python train.py --horizontal_flip=false --targets=["rule"] --fused_qkv=false --patch_size=[6, 6] --lr=0.0023 --beta1=0.95 --batch_size=256 --epochs=14.9
Rows from block 5 of a small class-conditioned image diffusion model, named by matrix and row number. Rows with one number belong to one neuron. Each number is 500 + 40 x the weight over its row's rms, rounded and kept within 0 to 999. All counts start at 0. Numbers have three digits each. After the name is the row's rms in percent of the matrix's.
After each neuron's rows are labels from the 100 images, of 14848 (inputs lightly noised), where the neuron reaches its largest size: "patch colour" is the nearest of a few named colours to the mean colour under the peak. Only what is clearly more common there than usual is listed. The data: histories of elementary cellular automata, time running down.
# gate: MLP gate (model.blocks.5.mlp.gate.weight, 768x192), inputs 128-191
# fc1: MLP up (model.blocks.5.mlp.fc1.weight, 768x192), inputs 128-191
# fc2: MLP down (model.blocks.5.mlp.fc2.weight, 192x768, transposed), outputs 128-191

gate.457 100:495451519469497498507565509516488534431538534445458434409515476480524446448433428433514516488513443488546545509460457450471565528529513461526508446470495511492492539509514524513540552467493490
fc1.457 102:528482515531551492510412415533482540560491507509463492592485499499583572518489511571448509498513455531496398456610521520521460447518476528432471595544560513467481499550556510497443536505499475
fc2.457 096:515506497531524439478567509502483515483489496533441497451470447481496548491566497478449466495557506487499499424587546513463545482522474469550490637480504594457505430510422394471432619481508448
patch colour: black

gate.21 093:439464450499543557527507503535422530500488493482449484496474423502467495499488429516488528436473499530421539436537524469529612557535528498446495429497480511524472492469539531467582489477472505
fc1.21 091:486542490481507493467567516531461497495528466502493486435465511467593446490500473537575557463518497466418514459457476456550497522519525514502474496490472489567480462433427441522549530483510529
fc2.21 100:429492529478511487523570538455464511486443443528541505479454487534466484449529509429496513444523445528573483426470557482468604503553498511533472413500467548537509495482499577465391468502572430
patch colour: black

gate.371 082:487349500533460522462495484422495553515563517505537575451442455540398520464517479506501470507517520510469471507456498503527516561510499468537545467527576482493490413513506573479493489485492435
fc1.371 123:442489456462473540585497494465457512554471491456470480486511436429444478512435461499487440492534537524527513442535524474484569509449491517533453438422496488510415466517433544507533437494515512
fc2.371 088:562572525492498489421540456498508509495579543544460494541498444498539543557475490503473495597522544484450493566541442464553391487487466469494474563377478514510530515475522506557591484524524479
patch colour: white

gate.195 171:529480491516375519482526446506520563509467475493530485544456578425502465516546392464547447433504473480559525472508503553471528462579506555449518511555477483435454478546488504490514514516476472
fc1.195 126:448484503548493502497436523490387507513424468533517535510488544526482504491509496458431516554524578468535490559537564479523501514472471441463408501468483506562552483463532474497487491523523472
fc2.195 124:453509507498366502418491520531521502485483568474498400523428577528535477536577527486559528522537505499522480503482630550493468471477496465542530434487519456530512432409534469540458539532479457
patch colour: white

gate.88 245:474443483520492509524472548486457517501520514473473519532445572439558501510561519476537495487533514542522540461517516502466496440421545516495547486460481552522531545498501562476458550425595417
fc1.88 161:477505493474461476468511456530479493471532501546508511436478476512485522521486535556480510495433379515450488506523512554495448524564468456476501508507569532502488521488481516561542496543476439
fc2.88 152:463462483540547524530465545504486470483521549409490499554429526527498575529505450516456549469521553538542519490513529479416481434586436488498445540489513491490511451523496535532430505484587533
patch colour: white

gate.364 179:517486476539409535542483494546476547573483508477476498501521487490570414526533423509533511499440451525461470524449454492621477500509451538398458481509523446480511463574492565499536519478529500
fc1.364 118:448515496491563464510474505491480544439471481514491517531437505434505478597512510475510468496504476490495502468514579515491444438379559524530525496489451553545508551548467499486449490459536455
fc2.364 126:523502564536468417535523435500498545490466468596465506445504431470500466487491523477450510514481501483415459527537513547595550551436589484507525518554492438529498561459488494473586502501460531
patch colour: black

gate.320 208:477455426505440475583485481525438549528462455569483499495521558505503391493532449446542438509493503547496551443506479500624489507517503524424520477503543485503509482535471547451493555467593426
fc1.320 143:441455512542492516491500566467552511470543529455474502546424520453513499504592556496553523470523470517431497522515488529388490472513529503540507532544517489492517511481440535556550499495487491
fc2.320 132:488502588560418492493531500476432530536535578592557475444492466500494470522425504491426616490487534484471493515516544559548517585478522543478437475515440475507516549491453522534459533422505517
patch colour: white

gate.379 098:501479486502472473533392478498505511501543521503505534553532480512492435466534451440504507548503439578541541600454493552470593410450540492487533524518532489508500456552502510447495502486568398
fc1.379 105:483526567517505497464395456468525469491551453585564486524512476565514509538532517489451491569537526470557509574450512499503568444429560497525496490514534541482496443518426490512466559475591457
fc2.379 105:436503483472500465509587519498474477559418463543576485557546531519436547510499492491446491457541552487599459388463461461507541486518511562448502485472480509517498511531491550437452440506545553
patch colour: white

gate.484 084:484434417501478447504516503484485522509469539531515505461494426589519441520471487527557519469578449523434472454500542452483425515499484503468457516500572445516409479542484538530486581419494473
fc1.484 105:530520554578555542459490493457481475423512494434486468495468508395478463433515502499479514468527508485535486542489549535514476479537487537534543578444550461450550531433570455473554442523461580
fc2.484 094:480471515572515480482487556540613534569455444483492435435480437468553482524518417510507535473461582550424481477582536495524481501478512461503517510538482549452475480478451478486421530467488489
patch colour: black

gate.703 105:483557540533537512555454473480488453505517513504533491576505551518523575498494488558492492510550582517594520528477470543497434543482499466436488453507485462483498493490481511534533514487535473
fc1.703 087:526511494451499413579507529466526597509520537502465508466475575509492473454489485477468540506506459457480464397554517506512445471475488544552521565530473508483502573552525481524445534521439520
fc2.703 078:498525488483488453479541446469464467497481534505561467568511486459460595521504476601468497522500581540566504395470535457459486549504497581525480575470517521540485521548496435496492451506465490
patch colour: white

gate.396 100:469436503497468511493517508425483536506598489491510550461537476566498444506500522443523465480561466521459526494535516422428498494461515517549508474501503454493507451494462538431497453521504465
fc1.396 100:507524455528554481486552546479537509533568567492533448465471511488417513499511471481437487496527545455485472414502463468466537528467545482534503474510520439524516495522441472494529508518436516
fc2.396 107:466497463510522386540501479520517488529432505511541482480499551539514547480514478439503461588552485488442469551481501477503453548514499478478497440488519467465475581560430536502461499515495535
patch colour: black

gate.552 087:557420415514449510483560504459525489528535552562488549504483535463554442500493446372514481532428421490506475452483476570472480514562501540526470538533490458469471534529521460511508485471465521
fc1.552 087:530467425486489481464556500484456491497524512560495555407470489494462433449530460412481482490555482488485524475493493543503437532527509455433493503509558515547537514477449473519494506431476502
fc2.552 073:485560475496530485575337479538508522444506455490523465432508520472496541504513486557479496451525544483524538419497430481528515534529501510472493602449499450557500470575475558528502511503517403
patch colour: black